config.toml
encoder_norm = "rmsnorm"
decoder_norm = "rmsnorm"
decoder_prefix_bidirectional = false
momentum = 0.95
adamw_lr_other_params = 0.002
Rows from block 2 of the image encoder of a small image captioner, named by matrix and row number. Rows with one number belong to one neuron. Each number is 500 + 40 x the weight over its row's rms, rounded and kept within 0 to 999. All counts start at 0. Numbers have three digits each.
After each neuron's rows are labels from the 100 images, of 14976, where the neuron reaches its highest value: "peak on" is the class under the peak; "strongest on" is what is common among them. Only what is clearly more common there than usual is listed. The data: scattered letters and digits in many colours. In brackets: how many of the 100.
# fc1: MLP up (encoder.blocks.2.mlp.fc1.weight, 960x160), inputs 0-159
# fc2: MLP down (encoder.blocks.2.mlp.fc2.weight, 160x960, transposed), outputs 0-159

fc1.305:512511542475509485500504478442508547454484516597521610519485466533498513476475474509564520496526556494547503536568537439448562437454499482499516482457513538427558542490478488518502503519470562421444493531526487554497542470448483445490622531492505480529536486430411491513552536557493474446529472494496466457560484518542524519457555471429523556481435450467541469475563428464506480571455477504522514544526525508542527565510507496521496496418576464538522563452538490550536546501497504
fc2.305:417501502453511515509465484449571488526476462564516429546491497491502384514550505514474495436505485531510471506545432528470492529476488517502535448473535469492485504503518463587483538587455495466496463539566553494529513542554504503477410508479514540537525499420553572486507475468494492441470428505449446497506489497444519480486546589518533507519482425518464519504448564509533627567543506514555521537512498529497534515515512578466474514423558475555495551549438478487500532454441476
peak on: P (30)
strongest on: the character P (61); count: six (35)

fc1.380:550555517482432574500518591480464498518478557478507533437489529478504470559475494506470484465440519460453506519561450575486480536497528520527497553478466533440512531483445511512429494544496467457506488456498431459451468500559462568529514507489448511543465499543478498535520528538411511523558495514527535512474492565472569503553517532441521473516413533442481534429496538501448492478491477470509535542438483423516475456434527527520461450433427541463420563455507535537453552557548432
fc2.380:527528487480521409519491461468479517478519535421560506474557508535500540452457522481492499520511553458509559523526451472540542414453539527440502530542522480435535468583531392517456445432524471541599478548550558470531557515595461529503432562476467523523537541453475451461445433502506584430518513490501489450499556492507482494546506471468498506514517469523505543504515500529496504446462457493521452461508510472494474472490486500559489410456494445483427466560506559513450515572500502
peak on: K (29)
strongest on: the character K (47); largest: K (38)

fc1.655:540496495578488453484541484483482476582443473526524465575484554542482506513516495519465494441487452478453527473530484474478528496467453457497552460473532475534472506548489541528590531460505552611507527520456463562428473520520501528502505478553456454512450485411498498486446514522480486432612476424483579458512513509496542545464513580558527474459527541500472490459507593503491573481440518497469508532487528527513582522479438470481533514475497443484514497565564424460546499485506577
fc2.655:555493443521507450434562514565500464399479575433552462429489501488500491515444446464439527500542457501487514565473517526515562448489526402467536516541483506551454493463519556459511507509524505481463491469465471520459503544519547518486498515474468524455489529443484429517437492533517542482406445518519633472517514479519512491563456520514565475496552448481502551555534464505452471474438384493508541477517470513472587480483486472524496518473430501459486517467536484511485501557550448
peak on: 4 (31)
strongest on: the character 4 (63); largest: 4 (35)

fc1.731:482540488509536529493482528555498507548536483484421456534539513516529513549459451452427501432486436515407495536468494391513491514410460464465510554520445517532508496467516497516517593469539485519534487520445421558489497551534483505492411521546627502531515465448468476481454555503477539504539443449527562526541512524511543499553515495424560498468484541466538446461539484521566558427514559528478533538503524492512603544495506504466506497498549518480547531485488452533552518478521483
fc2.731:508473446545581526500522487529465506493515555495544451532501489486460516483493464468508518531525448524602536586468562463523557547508541416487496475431551489536480563477552476467543485465491472464592430459502479499482521518526513496534477573530424476482499465512458554523446572465503475442472482522543483491475527462494492494477449476525461524404503442478423541462521463474558585426446523514440488473486488459489522453388457457446513529457531542461533496494517453452553543542505502
peak on: 4 (32)
strongest on: the character 4 (56); largest: 4 (47)

fc1.657:454466549548492500521491479539391526495517402470538464468491492483457570540583507452467490493422466444437512428450489575484508394496444440493523568506475572485524468524494485517504466442485458473576526531508411508468479447460504492483574469573543519530501542546506501524492496540518498532525518460485500514482470508456595516471582553552453505469461410465498482525494513533463542526514520459477496548471458455506593454465506545520531517505512482515487463482497446563540507498465531
fc2.657:441524515526493500392469487508521523500526524493556452471482436498535504472496485482457519455540493436484507495523483507473534501494458526484529584459499541549496548506531546461503477551531529470511470472467511499498460521465484524478487565506445529469537449505589535445518496526474531496369496488602633535527510561437448490522585455586463503436489529492530506491531490481455553499488523457478457504494557483514580429545449561459469442490476494561514528591539546507517530458477522
peak on: W (26)
strongest on: the character W (66); the character V (25)

fc1.390:513505461511508529502430556501514492519429410497465425495514431514477458553507496488458532531507507477449434478525500504443504547456429456438500573498512479529540538615479455498439528533420459422521548527480521461522517501519515523470476520518437494484460529535534505491481553526523435567496431391496424457517460476467564492506570532443413489524486485477573521468498525486494504490483488539473527631469504433497501509484532492495475466537508558532496538549507467514437517551479478
fc2.390:447497462477490430479487505483472589458566475538481505542501480487502443485469539522504554470552478477449555522506517441532534541419507494499494526439494553486473488560417472531541499572474478481561458539548526501473482522481498453524430491490440516416480457449471494519482420618492549464512547559525477516504493493563464480445488461492480510463492434497480477566557437502453500547424432468467483505503504529501567466557594528464481520491516444487493437487545543572522586515488467
peak on: M (28)
strongest on: the character M (55); largest: M (47); the character W (27)

fc1.453:550523477529582443464466463531526487476524507480525489540451524530481465455537497511510483559474482575512533491510489550493527509545533532492576515479476524454509440485477427518501434595512478549347495477507431464525542538490480474531474523474534456523529561534496533498418505484513498465526513517567475470536510542520444481539606412430437525585419520492476482445486486490483457463489502560502535560482551484523506473529491438457524478500484508511516542373460511538521503495472501
fc2.453:441495485489474583488551472552512544594478502532438542511530560506509486459496513545541493480515477484513520551464434475489463529494531463505454569465464496444496435446439521450471411513455506503411532532472478569492562476548556495538425497478512523472476564544534461513519444489494573537511486516546532408508486513477435533462487515580546538528446462462481447538489539579499526568562485504517462453538488509426493501467603488507472545549543514431542480456496497516524518539499460
peak on: B (25)
strongest on: the character B (61); pink (42)

fc1.648:458544504523462574565531547516495559471477536491567468546473526540545518542443449516502521452505496545501463542492486456558437482497535516484517539495490481481541473566487489512450512488513482471534529506437470494410564506566495548532444498477470524433509483504454489468519577461520550494484515378449517470500512575515580509549520566525499565495546499501544521457468497514541427427513491483409517498544513437476428468527510504397546538485542421505540473510583483576522518491490480
fc2.648:523456461483486534470498493441502535477472462556443485506491508508518508468486459532583500493468408495505395545467473509529518523551512499536537581492517507460499556464464596514526519472512540538445486467550460504433522529394528502527463521442539485547506445488468503502501546480527442468445468528523458526460555403473501440502421536494438517440444488475476583456475527507445497463519514516499501479553528445560490481398510506527529539438496468421500570435552563487467519534498498
peak on: W (26)
strongest on: the character V (48); the character W (47); largest: V (35); largest: W (35)

fc1.118:492485526532592497496535513495490520554445474496500523521460446510511478563560508454467461542553536517494500518508436524527514564442481534540549495445474445577493537528426516573479475512472476589475501547491574451510532599490471488504505493470434541486521440465533502549498473470433449519520463517538409497550499489476408525511528408490552498517509484477538534428493539410424460454461568447453544594514470490507440467537490479514494546531547493515545495501548512504537543486534511
fc2.118:503552486430547515504486501460503498496514610424492496573500557549523489461499570539530543519533521447551477446476588492535470473404553565494547489529468459407529474585467479496474521517498497519522535460491454535488494481497524530503496577531525495494517536534475568576525531459460532509498496453533437467513451535532448540513492492485487416505439535533524506528477436545515436488433530492471517480558554500431519447446519463493449474437473460450484510429536414506475490564532471
peak on: 9 (28)
strongest on: the character 9 (45); largest: 9 (35)